Weights of a small contrastive image-text model.
Model: text encoder layers 10, text encoder activation star_relu.
Training: soap at rate 0.0024, 11200 steps, batches of 256.
Data: trained on cartoon faces, 50862 training examples, 56.4 epochs.
Rows from block 5 of the text encoder of a small contrastive image-text model, named by matrix and row number. Rows with one number belong to one neuron. Each number is 200 + 20 x the weight over its row's rms, rounded and kept within 0 to 999. All counts start at 0.
After each neuron's rows are labels from the 100 texts, of 14848, where the neuron reaches its highest value: "tokens" is the input token at the peak. Only what is clearly more common there than usual is listed. The data: cartoon faces.
# fc1: MLP up (text_encoder.blocks.5.mlp.fc1.weight, 768x256), inputs 128-255
# fc2: MLP down (text_encoder.blocks.5.mlp.fc2.weight, 256x768, transposed), outputs 128-255

fc1.743,224,208,204,213,188,164,203,209,214,193,170,208,195,192,195,237,205,169,188,232,208,202,196,233,185,178,182,193,183,173,208,184,209,206,199,196,218,213,215,173,202,204,222,242,148,184,206,225,226,209,218,168,204,230,198,233,211,236,217,168,201,167,212,219,136,174,172,194,212,190,156,200,206,201,198,176,225,182,196,200,214,221,239,224,164,215,182,181,226,196,164,152,171,222,233,197,184,233,209,172,224,199,205,233,184,228,194,193,203,206,199,197,159,211,210,202,208,186,238,208,181,166,194,188,220,192,201,205
fc2.743,211,193,187,229,218,203,197,202,195,247,210,192,191,196,150,213,216,200,221,189,191,188,177,195,185,214,216,215,197,176,201,172,219,156,185,213,181,163,222,199,199,193,191,193,193,245,179,188,183,188,189,191,205,178,191,241,201,213,208,155,188,184,180,198,200,224,189,225,190,147,176,204,203,221,170,221,223,209,210,186,196,195,200,223,192,200,189,214,210,230,242,214,205,189,215,224,194,177,216,210,178,220,192,189,210,196,171,195,213,210,181,203,207,211,189,226,199,154,220,198,200,185,174,228,194,212,185,176
tokens: "<end>"; "beard"

fc1.592,182,200,199,212,192,197,220,209,176,174,234,213,211,201,248,193,171,211,181,238,206,206,231,180,195,172,177,192,182,176,177,204,222,214,161,174,179,211,224,192,170,227,217,207,196,218,199,198,213,196,237,184,181,192,209,224,189,206,170,157,235,201,226,166,194,218,197,177,197,180,181,154,242,211,180,183,254,238,195,216,212,157,181,195,198,185,232,186,193,160,183,203,161,188,223,213,202,211,208,169,195,214,203,190,215,202,205,201,198,209,204,198,231,165,193,218,171,214,184,225,205,174,204,179,195,205,195,194
fc2.592,195,214,178,236,225,225,237,226,183,222,217,203,234,199,223,199,191,245,194,221,187,196,189,180,198,196,193,205,172,172,170,162,204,186,152,165,186,205,210,195,173,189,200,175,162,202,207,222,206,194,194,178,174,231,172,210,184,203,229,192,220,162,185,166,204,203,206,236,243,218,185,176,191,215,192,211,243,191,201,199,178,229,186,231,178,199,221,174,201,186,202,227,198,183,179,188,207,176,233,185,238,232,219,180,222,214,187,200,200,222,169,199,202,214,187,208,219,233,186,209,207,206,161,189,200,194,185,209
tokens: "face"

fc1.47,198,208,199,227,212,197,229,196,205,201,214,228,207,180,235,194,166,221,183,233,216,188,209,192,199,183,180,176,244,159,192,187,211,213,182,177,193,208,219,204,169,208,236,223,196,221,203,196,220,204,245,186,202,173,204,212,207,184,155,161,235,245,202,193,191,201,195,194,208,181,161,184,204,189,187,205,239,225,191,190,217,178,183,178,190,215,235,179,194,164,166,214,176,189,248,226,198,243,250,196,208,194,175,213,191,206,193,223,225,206,196,211,210,191,210,217,166,226,185,220,198,187,197,197,203,201,204,177
fc2.47,186,210,176,210,229,224,233,212,198,216,208,212,228,205,232,208,182,247,204,219,206,195,194,187,204,204,179,199,169,170,171,178,197,192,148,166,190,214,201,191,164,196,194,170,176,194,208,228,220,193,193,183,179,215,164,217,186,214,222,197,221,171,180,171,212,204,204,234,232,220,195,167,188,209,200,206,243,176,197,189,185,224,193,227,177,200,220,176,200,196,198,225,198,183,171,203,203,194,240,197,233,230,227,177,224,219,187,205,189,195,159,199,212,224,183,204,222,223,182,215,189,202,163,186,201,198,197,206
tokens: "face"

fc1.344,224,193,221,216,216,181,255,227,191,205,240,182,197,179,229,184,185,197,207,190,213,200,209,211,195,187,219,212,203,218,217,205,210,189,212,221,182,185,217,214,192,180,237,199,184,210,175,193,227,188,209,197,195,192,179,185,222,205,182,206,196,196,195,245,199,220,193,203,205,204,180,172,227,184,222,151,182,210,203,204,201,167,209,179,178,197,193,195,252,211,160,190,218,193,238,205,196,233,230,206,196,200,200,247,209,207,208,212,202,189,194,198,213,148,203,202,205,147,206,194,216,149,203,209,179,227,219,211
fc2.344,194,222,227,217,243,161,207,207,211,226,224,200,135,205,227,178,208,180,193,196,204,205,221,192,197,180,177,228,217,213,205,185,214,195,227,202,201,221,232,194,199,187,234,176,197,187,182,177,207,214,210,188,167,224,188,230,201,212,201,211,189,205,187,208,163,249,189,204,177,220,189,160,195,217,238,185,204,181,219,188,196,206,196,176,208,194,225,195,205,235,225,228,197,207,206,143,178,221,226,193,225,201,180,200,214,178,189,161,190,207,179,227,204,190,206,214,169,174,204,216,214,191,209,207,182,231,210,165
tokens: "blue"

fc1.429,202,206,222,215,222,198,224,210,195,181,199,214,213,192,226,185,176,230,169,232,222,178,218,201,205,183,191,167,218,192,197,188,206,186,179,161,202,229,217,201,174,207,228,207,215,222,225,199,227,183,254,175,194,187,211,211,217,221,155,147,245,203,202,180,198,206,182,207,203,182,182,181,193,177,191,200,247,214,188,196,218,164,184,174,208,219,231,184,205,185,167,208,161,193,245,223,213,238,233,185,190,195,200,208,195,204,193,235,201,209,196,223,210,206,219,204,163,228,184,205,186,171,199,199,221,211,196,188
fc2.429,189,210,179,217,229,223,239,216,187,221,218,203,226,200,229,197,184,256,197,224,200,196,199,183,208,206,183,208,179,164,172,169,201,193,153,167,189,215,202,200,171,200,196,170,179,205,208,226,217,204,189,186,173,224,166,220,186,208,222,193,222,169,176,165,203,206,207,243,229,205,187,171,197,213,201,209,234,193,199,190,181,234,199,227,180,199,216,171,198,187,202,220,187,183,168,199,206,185,237,196,239,224,219,183,236,217,179,206,192,205,167,208,211,214,185,214,228,226,181,219,199,196,167,185,200,199,186,203
tokens: "green"

fc1.556,213,203,232,202,212,211,186,196,222,216,175,218,184,198,219,202,171,215,172,233,197,198,198,233,210,174,179,203,200,199,178,194,163,227,218,212,190,201,201,198,189,179,199,219,179,205,211,224,152,182,189,200,194,201,192,192,190,193,182,201,209,186,198,183,159,192,221,206,214,210,165,188,168,199,209,196,218,197,181,172,214,203,231,238,209,196,206,180,228,188,142,251,224,232,195,209,212,186,233,210,182,174,210,216,217,207,205,160,161,191,219,180,219,197,203,178,202,215,237,164,187,182,203,216,229,166,240,229
fc2.556,189,187,170,188,160,197,206,181,231,233,208,217,193,207,169,184,210,209,202,180,184,196,156,195,196,196,205,216,210,214,203,192,201,191,171,195,205,182,207,173,216,200,224,198,214,221,192,186,174,192,186,206,224,174,178,208,238,197,223,198,237,179,222,212,227,192,211,225,203,157,237,209,184,200,188,201,186,193,192,198,184,216,209,213,181,209,197,243,228,191,243,207,203,182,180,178,188,204,243,202,208,243,232,180,182,198,230,169,229,238,173,218,227,210,213,190,188,174,201,181,197,186,163,222,201,205,182,215
tokens: "face"

fc1.38,176,191,224,212,229,200,215,200,175,210,213,183,183,182,203,213,188,193,196,199,215,212,216,188,178,178,190,208,228,205,199,211,195,182,221,210,208,220,205,176,163,201,193,187,233,207,204,226,164,164,213,191,191,201,220,222,209,193,144,161,211,217,189,226,170,196,196,210,244,202,195,161,214,225,194,169,205,188,175,230,207,156,191,197,206,204,194,196,239,186,167,228,212,189,236,218,214,189,230,213,229,175,211,223,221,191,197,183,205,209,238,167,192,202,197,200,205,249,215,192,172,163,159,196,191,235,211,167
fc2.38,160,163,220,201,216,219,221,164,193,193,162,227,198,169,189,200,227,248,187,226,209,211,206,180,205,155,193,220,197,205,185,191,182,177,224,182,211,183,226,211,191,186,160,206,203,197,174,221,191,195,209,194,189,238,202,208,216,198,184,173,189,206,209,222,159,216,233,238,202,189,212,205,200,237,174,184,206,159,207,178,237,221,172,217,183,201,202,182,228,200,239,199,186,194,169,185,195,222,168,182,208,177,213,166,190,223,192,188,165,225,185,207,211,197,196,219,226,234,223,182,214,175,200,186,185,192,175,221
tokens: "purple"

fc1.328,186,188,235,208,222,225,219,190,208,229,224,199,199,192,207,176,217,190,197,188,194,235,229,188,192,201,186,189,209,164,218,210,198,189,181,204,186,245,194,202,162,209,169,194,234,218,174,217,198,199,238,184,189,221,176,199,182,241,174,164,190,201,235,205,156,183,205,193,206,186,164,185,209,185,177,167,223,201,195,189,226,177,200,191,201,197,190,180,231,182,157,203,221,213,208,180,185,206,229,201,216,182,191,224,206,195,190,219,188,212,223,190,173,166,229,213,199,180,244,175,160,182,180,200,216,175,228,217
fc2.328,166,192,200,197,191,213,155,204,200,226,168,218,199,187,189,216,218,229,214,211,218,191,180,189,206,201,207,211,203,204,190,163,224,199,194,210,224,146,259,155,229,186,224,215,201,187,183,186,204,211,209,217,206,195,186,221,214,220,229,180,209,189,184,189,198,180,211,214,200,172,225,183,183,229,171,219,232,192,198,165,178,215,187,204,179,177,205,226,186,232,259,228,197,183,205,197,219,189,170,198,186,214,194,177,172,200,221,162,195,222,169,216,204,202,197,195,186,193,217,214,207,181,141,225,194,222,177,195
tokens: "purple"

fc1.233,231,183,200,225,219,196,261,239,199,189,221,172,200,183,229,197,202,220,209,197,223,198,191,200,206,163,195,202,208,212,217,197,203,196,201,226,177,209,220,216,198,168,234,183,190,184,198,199,215,185,204,206,193,193,184,182,214,201,176,192,186,176,183,237,190,207,184,209,236,207,185,170,206,186,223,149,183,210,193,202,204,168,200,188,179,205,162,204,250,214,163,216,214,229,243,228,185,237,228,198,179,202,194,223,205,196,215,197,204,167,217,188,209,170,207,192,193,169,204,203,214,148,209,201,191,215,229,202
fc2.233,207,215,229,210,239,158,209,199,211,226,226,200,146,211,221,178,210,184,203,194,208,216,223,194,203,182,183,218,210,220,214,199,213,193,228,208,204,215,227,194,195,187,232,162,195,186,184,177,213,206,201,187,162,230,189,239,200,212,207,217,194,211,193,205,167,244,191,210,182,211,194,149,193,216,236,180,197,178,226,189,193,204,199,187,205,191,229,201,212,228,225,220,203,203,206,154,170,209,230,194,226,195,186,201,211,181,197,173,189,208,177,231,200,192,197,208,172,171,201,224,217,188,207,208,180,234,213,163
tokens: "blue"

fc1.453,233,177,218,224,219,205,257,240,198,197,224,194,190,178,233,195,208,207,197,186,222,198,211,186,202,187,197,215,190,207,220,211,208,187,212,214,177,204,233,219,191,184,238,198,191,195,192,194,213,184,221,205,190,195,176,194,209,210,195,186,211,190,200,231,195,207,203,226,219,214,171,170,223,169,221,153,185,215,189,202,213,168,191,190,186,208,182,213,248,206,167,203,219,207,233,207,193,239,226,200,204,189,192,223,207,202,205,201,206,194,208,198,217,147,219,197,178,143,208,195,217,140,213,239,186,226,219,193
fc2.453,199,221,229,223,243,156,205,199,210,220,218,205,138,204,230,177,204,187,201,205,198,207,222,190,196,177,182,224,206,217,205,192,216,193,231,209,199,219,229,199,201,189,236,168,194,184,183,181,206,213,203,186,163,228,190,228,201,211,206,216,183,205,189,214,171,242,184,210,177,214,191,158,188,222,241,175,201,184,223,185,196,209,199,177,204,192,233,198,210,234,228,228,199,211,206,146,175,218,229,193,223,201,182,203,217,179,193,165,190,202,172,226,198,191,199,217,174,184,203,219,220,192,209,204,176,228,213,169
tokens: "blue"

fc1.228,180,190,196,225,233,206,221,190,181,228,209,236,215,225,230,217,171,186,191,256,226,183,204,212,211,171,210,191,240,202,219,189,187,202,187,220,198,220,236,196,175,197,200,233,179,211,203,214,231,179,224,205,176,226,207,211,179,213,181,171,213,182,203,202,181,199,180,209,230,218,179,184,194,206,196,154,206,196,173,165,214,208,206,204,188,233,201,196,222,197,197,203,173,198,215,198,207,216,212,197,205,206,195,236,222,195,196,185,209,182,215,201,207,238,218,170,223,194,218,211,158,211,213,228,235,205,231,228
fc2.228,190,186,191,201,174,217,202,187,236,209,140,182,174,228,167,225,208,194,194,216,195,206,179,166,174,201,213,209,181,226,211,180,189,191,195,211,191,175,204,167,208,193,201,173,213,188,165,216,217,183,199,196,197,182,182,209,218,208,211,203,176,199,203,208,236,204,197,195,204,172,202,195,199,214,222,211,192,207,189,209,178,182,194,221,200,190,168,192,190,204,255,191,184,206,166,221,199,173,213,218,236,186,171,182,207,220,175,178,191,209,173,190,209,230,186,199,211,214,197,206,215,194,148,267,197,229,202,211
tokens: "face"; "black"

fc1.289,189,205,187,234,192,218,202,186,193,227,179,227,247,175,221,238,210,199,226,206,230,207,188,170,182,207,202,206,225,167,192,220,221,204,190,180,188,219,198,191,171,211,228,204,216,198,197,238,213,178,220,216,230,199,200,193,199,212,222,181,230,193,177,164,172,183,192,158,236,214,202,188,216,190,199,198,213,194,173,192,200,222,201,209,185,217,196,179,192,194,199,172,174,193,209,208,213,220,187,205,238,185,201,200,171,203,174,209,202,214,184,183,200,193,185,188,178,190,269,221,187,229,197,215,181,215,195,232
fc2.289,193,200,209,202,205,198,198,194,191,184,177,195,201,177,234,220,170,217,202,175,238,173,193,199,177,210,220,237,179,184,207,193,209,219,220,186,193,230,187,221,221,170,223,197,204,196,148,235,228,181,188,200,217,219,187,204,181,186,186,222,188,209,173,205,184,173,198,220,199,212,192,207,233,160,185,154,203,225,191,204,212,154,216,236,194,182,173,177,212,175,172,191,167,207,184,227,214,201,154,223,215,166,168,210,228,220,167,177,188,199,186,196,209,189,199,211,201,196,185,202,182,219,213,215,199,210,212,224
tokens: "surprised"

fc1.480,187,200,179,223,201,178,194,194,185,206,173,193,212,193,174,242,186,212,221,235,205,215,175,184,208,193,178,185,217,168,217,209,202,210,225,227,199,207,190,157,175,207,207,214,188,212,182,217,225,193,211,206,205,235,215,202,207,228,265,211,197,190,181,191,164,219,194,190,204,192,150,166,213,191,193,198,222,194,159,201,189,180,222,203,169,243,190,210,222,207,163,167,194,217,194,216,205,182,189,191,222,202,179,245,185,214,201,188,203,195,197,171,206,206,202,207,218,182,218,212,189,197,199,211,253,214,231,213
fc2.480,164,183,226,223,205,217,160,200,235,248,185,221,166,223,175,205,212,188,207,181,211,168,186,207,197,208,201,237,182,205,218,181,210,188,168,215,173,173,204,160,211,190,223,197,213,257,192,172,180,215,190,182,200,174,178,228,208,229,222,186,234,179,192,205,200,192,212,206,197,156,195,181,194,224,179,225,201,194,211,191,179,205,188,198,185,195,187,208,189,226,251,207,204,167,170,209,178,187,236,206,216,238,203,183,184,175,202,151,218,227,173,212,202,207,194,197,178,192,211,217,178,178,144,237,161,214,183,186
tokens: "beard"; "<end>"

fc1.362,205,195,215,240,208,200,222,206,185,189,240,217,226,189,240,194,173,238,153,229,199,191,212,191,198,189,214,220,174,159,180,189,208,212,167,170,204,206,236,204,157,209,212,162,194,208,192,201,224,188,223,188,195,188,198,205,212,204,200,179,246,222,208,198,194,201,184,212,218,152,198,177,232,199,185,171,245,223,203,210,237,189,210,198,183,208,243,211,183,179,146,227,203,198,258,214,181,218,250,193,190,189,198,191,198,194,183,208,198,195,191,209,225,180,202,210,195,215,197,203,210,180,201,184,208,212,187,182
fc2.362,170,196,174,218,226,227,236,211,190,209,205,210,235,210,231,212,191,251,193,209,205,181,193,181,222,196,205,209,171,167,165,179,198,174,166,170,181,216,204,194,174,180,194,176,166,194,200,232,204,198,203,180,174,233,179,219,192,196,231,193,210,162,184,164,200,203,206,232,236,215,191,177,207,210,194,197,240,201,207,193,183,231,181,225,173,191,216,180,215,179,197,223,193,187,172,195,198,179,238,186,224,232,223,186,215,227,197,211,191,201,169,191,201,210,187,212,222,232,190,213,206,195,170,179,190,192,192,200
tokens: "face"

fc1.613,218,165,211,209,181,194,231,211,149,206,213,184,215,177,178,209,185,204,168,249,202,196,191,215,201,223,139,201,177,190,195,216,207,185,158,227,217,151,215,167,218,203,219,216,196,219,202,202,219,180,179,209,232,183,236,221,225,217,184,208,227,199,172,193,185,154,202,232,204,177,170,203,211,197,196,183,176,197,177,187,236,200,218,181,201,226,191,219,162,214,189,213,220,181,206,172,210,194,211,182,200,199,229,192,180,223,185,180,199,211,203,205,194,179,206,180,213,191,229,217,186,195,208,221,219,212,252,207
fc2.613,232,212,206,189,169,191,178,206,206,230,203,215,203,192,208,211,162,198,185,222,207,198,204,203,215,177,186,174,225,202,202,196,178,181,194,209,179,142,203,175,213,194,174,183,177,183,226,197,204,230,170,222,191,175,187,212,220,208,168,225,182,235,209,172,196,229,214,193,182,206,179,185,201,206,160,200,205,186,199,188,186,222,185,218,222,216,203,203,178,246,236,198,234,211,185,189,189,191,192,186,197,179,180,185,201,177,163,178,182,191,250,184,203,202,223,175,178,216,206,224,185,185,212,192,230,194,178,205
tokens: "grey"

fc1.470,213,170,213,230,199,185,253,196,175,201,249,196,187,186,241,188,164,207,197,203,187,207,186,195,206,177,194,200,189,193,223,197,198,208,200,217,182,208,205,200,186,177,263,192,185,190,197,198,215,194,206,196,204,202,187,169,215,232,187,202,190,204,207,254,167,205,177,208,228,194,171,186,228,206,211,144,202,206,204,194,215,177,208,198,206,201,172,205,262,233,162,194,214,199,232,196,200,223,218,200,197,183,201,250,237,196,192,201,199,174,210,192,195,155,211,187,188,181,197,195,216,154,197,211,172,217,227,200
fc2.470,194,229,228,214,247,164,210,195,215,227,217,196,156,204,222,182,207,191,212,189,203,216,210,205,197,173,182,216,214,210,200,191,217,189,219,206,198,209,226,196,203,190,218,169,206,186,186,183,211,192,201,196,177,238,188,228,193,204,204,214,175,204,183,213,171,247,183,190,179,218,196,162,188,217,232,181,199,168,225,197,182,202,182,170,199,198,244,193,222,244,217,237,203,210,199,158,185,211,234,192,219,203,180,201,201,178,188,169,191,199,167,223,190,201,201,203,160,178,201,219,227,191,206,205,185,238,215,174
tokens: "blue"

fc1.271,186,178,234,219,202,223,225,194,192,225,228,202,194,197,227,195,182,208,175,230,204,199,223,212,197,220,195,218,228,176,187,212,177,200,189,188,192,208,204,190,182,202,222,232,219,195,197,223,194,197,169,210,210,265,206,212,226,193,194,180,225,182,217,190,218,193,207,193,236,187,184,190,180,197,212,180,208,192,195,222,210,192,212,172,190,194,192,186,177,176,193,222,199,208,195,169,210,230,233,164,216,184,193,223,205,242,180,153,180,204,166,194,203,194,193,184,198,212,221,169,200,233,219,210,243,199,210,253
fc2.271,197,187,178,202,205,175,216,195,215,259,223,234,176,203,141,211,219,202,191,207,198,183,152,213,217,164,209,196,201,200,199,194,178,196,187,199,226,181,210,173,204,215,221,191,190,229,187,181,176,198,196,170,194,165,156,228,201,220,229,190,203,196,203,216,215,190,201,201,191,189,197,213,199,222,185,227,176,183,212,188,191,208,216,242,189,201,163,204,185,222,200,203,224,186,185,226,190,189,216,173,167,229,186,182,215,200,213,197,209,188,188,196,227,204,194,210,162,171,187,200,215,186,173,229,168,229,219,201
tokens: "bun"

fc1.185,210,210,216,211,212,214,203,203,197,173,193,188,196,225,231,192,164,202,182,224,222,213,217,206,220,209,210,176,203,197,206,185,211,191,197,197,187,206,228,194,194,189,199,179,214,181,228,191,203,230,250,171,168,200,174,187,251,202,208,184,228,181,186,225,203,184,183,229,245,186,233,198,212,191,208,149,180,207,186,198,225,184,180,194,197,204,183,213,244,187,138,215,197,220,240,223,198,179,233,193,177,216,175,223,205,205,187,214,197,158,194,211,195,170,205,169,215,207,221,211,209,173,184,210,244,177,235,204
fc2.185,210,188,205,203,233,179,215,179,239,225,199,201,167,195,195,181,226,175,227,205,198,196,231,201,239,186,190,237,210,218,251,202,211,198,250,231,225,220,210,202,201,182,227,179,214,169,179,206,194,211,183,176,172,220,190,223,212,211,234,213,214,215,191,226,197,209,177,219,177,166,199,171,222,219,208,187,191,189,188,187,206,231,206,171,198,182,210,180,207,212,199,217,197,195,214,163,169,197,239,193,208,220,205,217,191,201,224,197,190,220,186,218,181,187,215,184,203,191,217,211,219,205,179,202,201,222,221,166
tokens: "a"; "hair"; "and"

fc1.50,195,195,218,220,209,213,211,189,155,202,218,218,217,180,209,207,180,175,205,239,224,206,209,202,199,211,165,199,204,189,193,205,207,170,182,216,189,142,200,173,213,179,220,188,191,193,198,201,224,174,204,172,224,196,233,234,224,223,224,184,210,181,214,189,193,172,194,216,220,187,198,213,185,212,189,189,223,221,174,220,225,205,205,201,177,214,165,209,183,190,169,226,216,213,216,178,223,205,214,166,211,191,224,205,213,205,195,183,206,206,213,219,182,160,186,191,205,196,225,182,187,171,188,249,229,208,214,193
fc2.50,222,212,223,204,164,190,184,213,215,236,196,213,200,204,218,205,168,191,177,214,204,192,210,216,215,175,176,169,211,198,202,185,172,175,197,203,185,150,207,181,213,188,170,182,174,197,231,198,202,216,164,208,182,191,193,197,219,201,177,211,180,226,207,170,211,226,210,204,186,192,166,175,202,216,165,190,187,191,209,193,189,213,179,212,215,222,213,210,163,253,243,201,234,199,183,185,184,195,184,180,193,197,182,171,187,176,169,172,195,196,237,187,204,204,214,183,194,206,208,223,179,181,207,187,235,184,190,195
tokens: "face"

fc1.478,158,164,200,231,258,217,194,194,166,197,226,201,207,200,200,231,210,202,200,219,201,191,215,180,197,189,199,201,244,173,219,206,192,183,197,215,205,217,200,184,167,203,198,184,227,201,193,212,179,188,190,175,198,205,211,212,227,195,187,172,200,203,162,200,153,198,213,205,209,182,209,171,209,197,186,195,240,184,196,184,193,170,199,182,193,203,167,165,217,195,164,192,231,198,235,194,210,193,245,190,170,144,218,240,192,202,196,204,228,230,226,167,198,202,206,217,192,204,208,214,185,169,169,232,229,231,222,188
fc2.478,169,172,226,211,199,215,210,164,192,214,145,228,198,170,199,201,226,209,194,211,212,221,207,191,190,163,187,229,214,207,188,191,176,190,237,182,211,175,227,198,185,188,162,196,224,200,167,215,185,197,218,206,202,240,216,200,197,208,177,167,195,209,209,233,137,230,240,273,181,187,219,197,198,235,170,190,192,168,209,194,221,204,176,215,195,208,202,201,231,218,247,204,202,202,171,215,195,213,175,187,196,182,204,171,171,221,192,184,181,234,196,204,210,197,199,218,209,219,219,194,210,157,203,201,173,193,183,194
tokens: "purple"

fc1.308,232,189,213,217,226,188,261,231,187,190,241,161,193,185,233,200,195,204,211,207,224,205,196,197,199,180,203,198,193,212,220,211,217,193,211,213,179,206,208,199,189,189,241,194,191,188,190,210,232,199,219,204,190,200,186,189,225,204,174,192,182,191,185,233,201,215,195,195,228,190,178,173,219,179,217,146,203,215,208,208,196,164,214,197,194,203,166,196,257,221,161,212,205,198,235,207,190,227,210,206,197,185,199,239,191,193,192,214,205,171,201,198,195,156,209,189,180,156,193,221,227,156,205,224,203,210,215,200
fc2.308,205,220,230,220,249,160,206,206,214,226,225,212,149,200,225,176,213,185,202,200,203,200,219,196,202,181,183,229,219,216,206,194,213,193,229,207,203,218,235,198,201,183,230,168,194,186,182,176,204,206,198,189,166,225,186,231,200,211,202,221,187,207,192,214,170,253,189,216,176,215,189,150,195,215,234,189,205,177,221,186,197,202,199,181,204,194,234,196,207,236,229,223,204,211,210,152,176,216,226,199,228,207,184,204,207,179,193,172,196,213,174,223,202,197,204,216,167,181,207,217,213,188,208,203,182,234,216,169
tokens: "blue"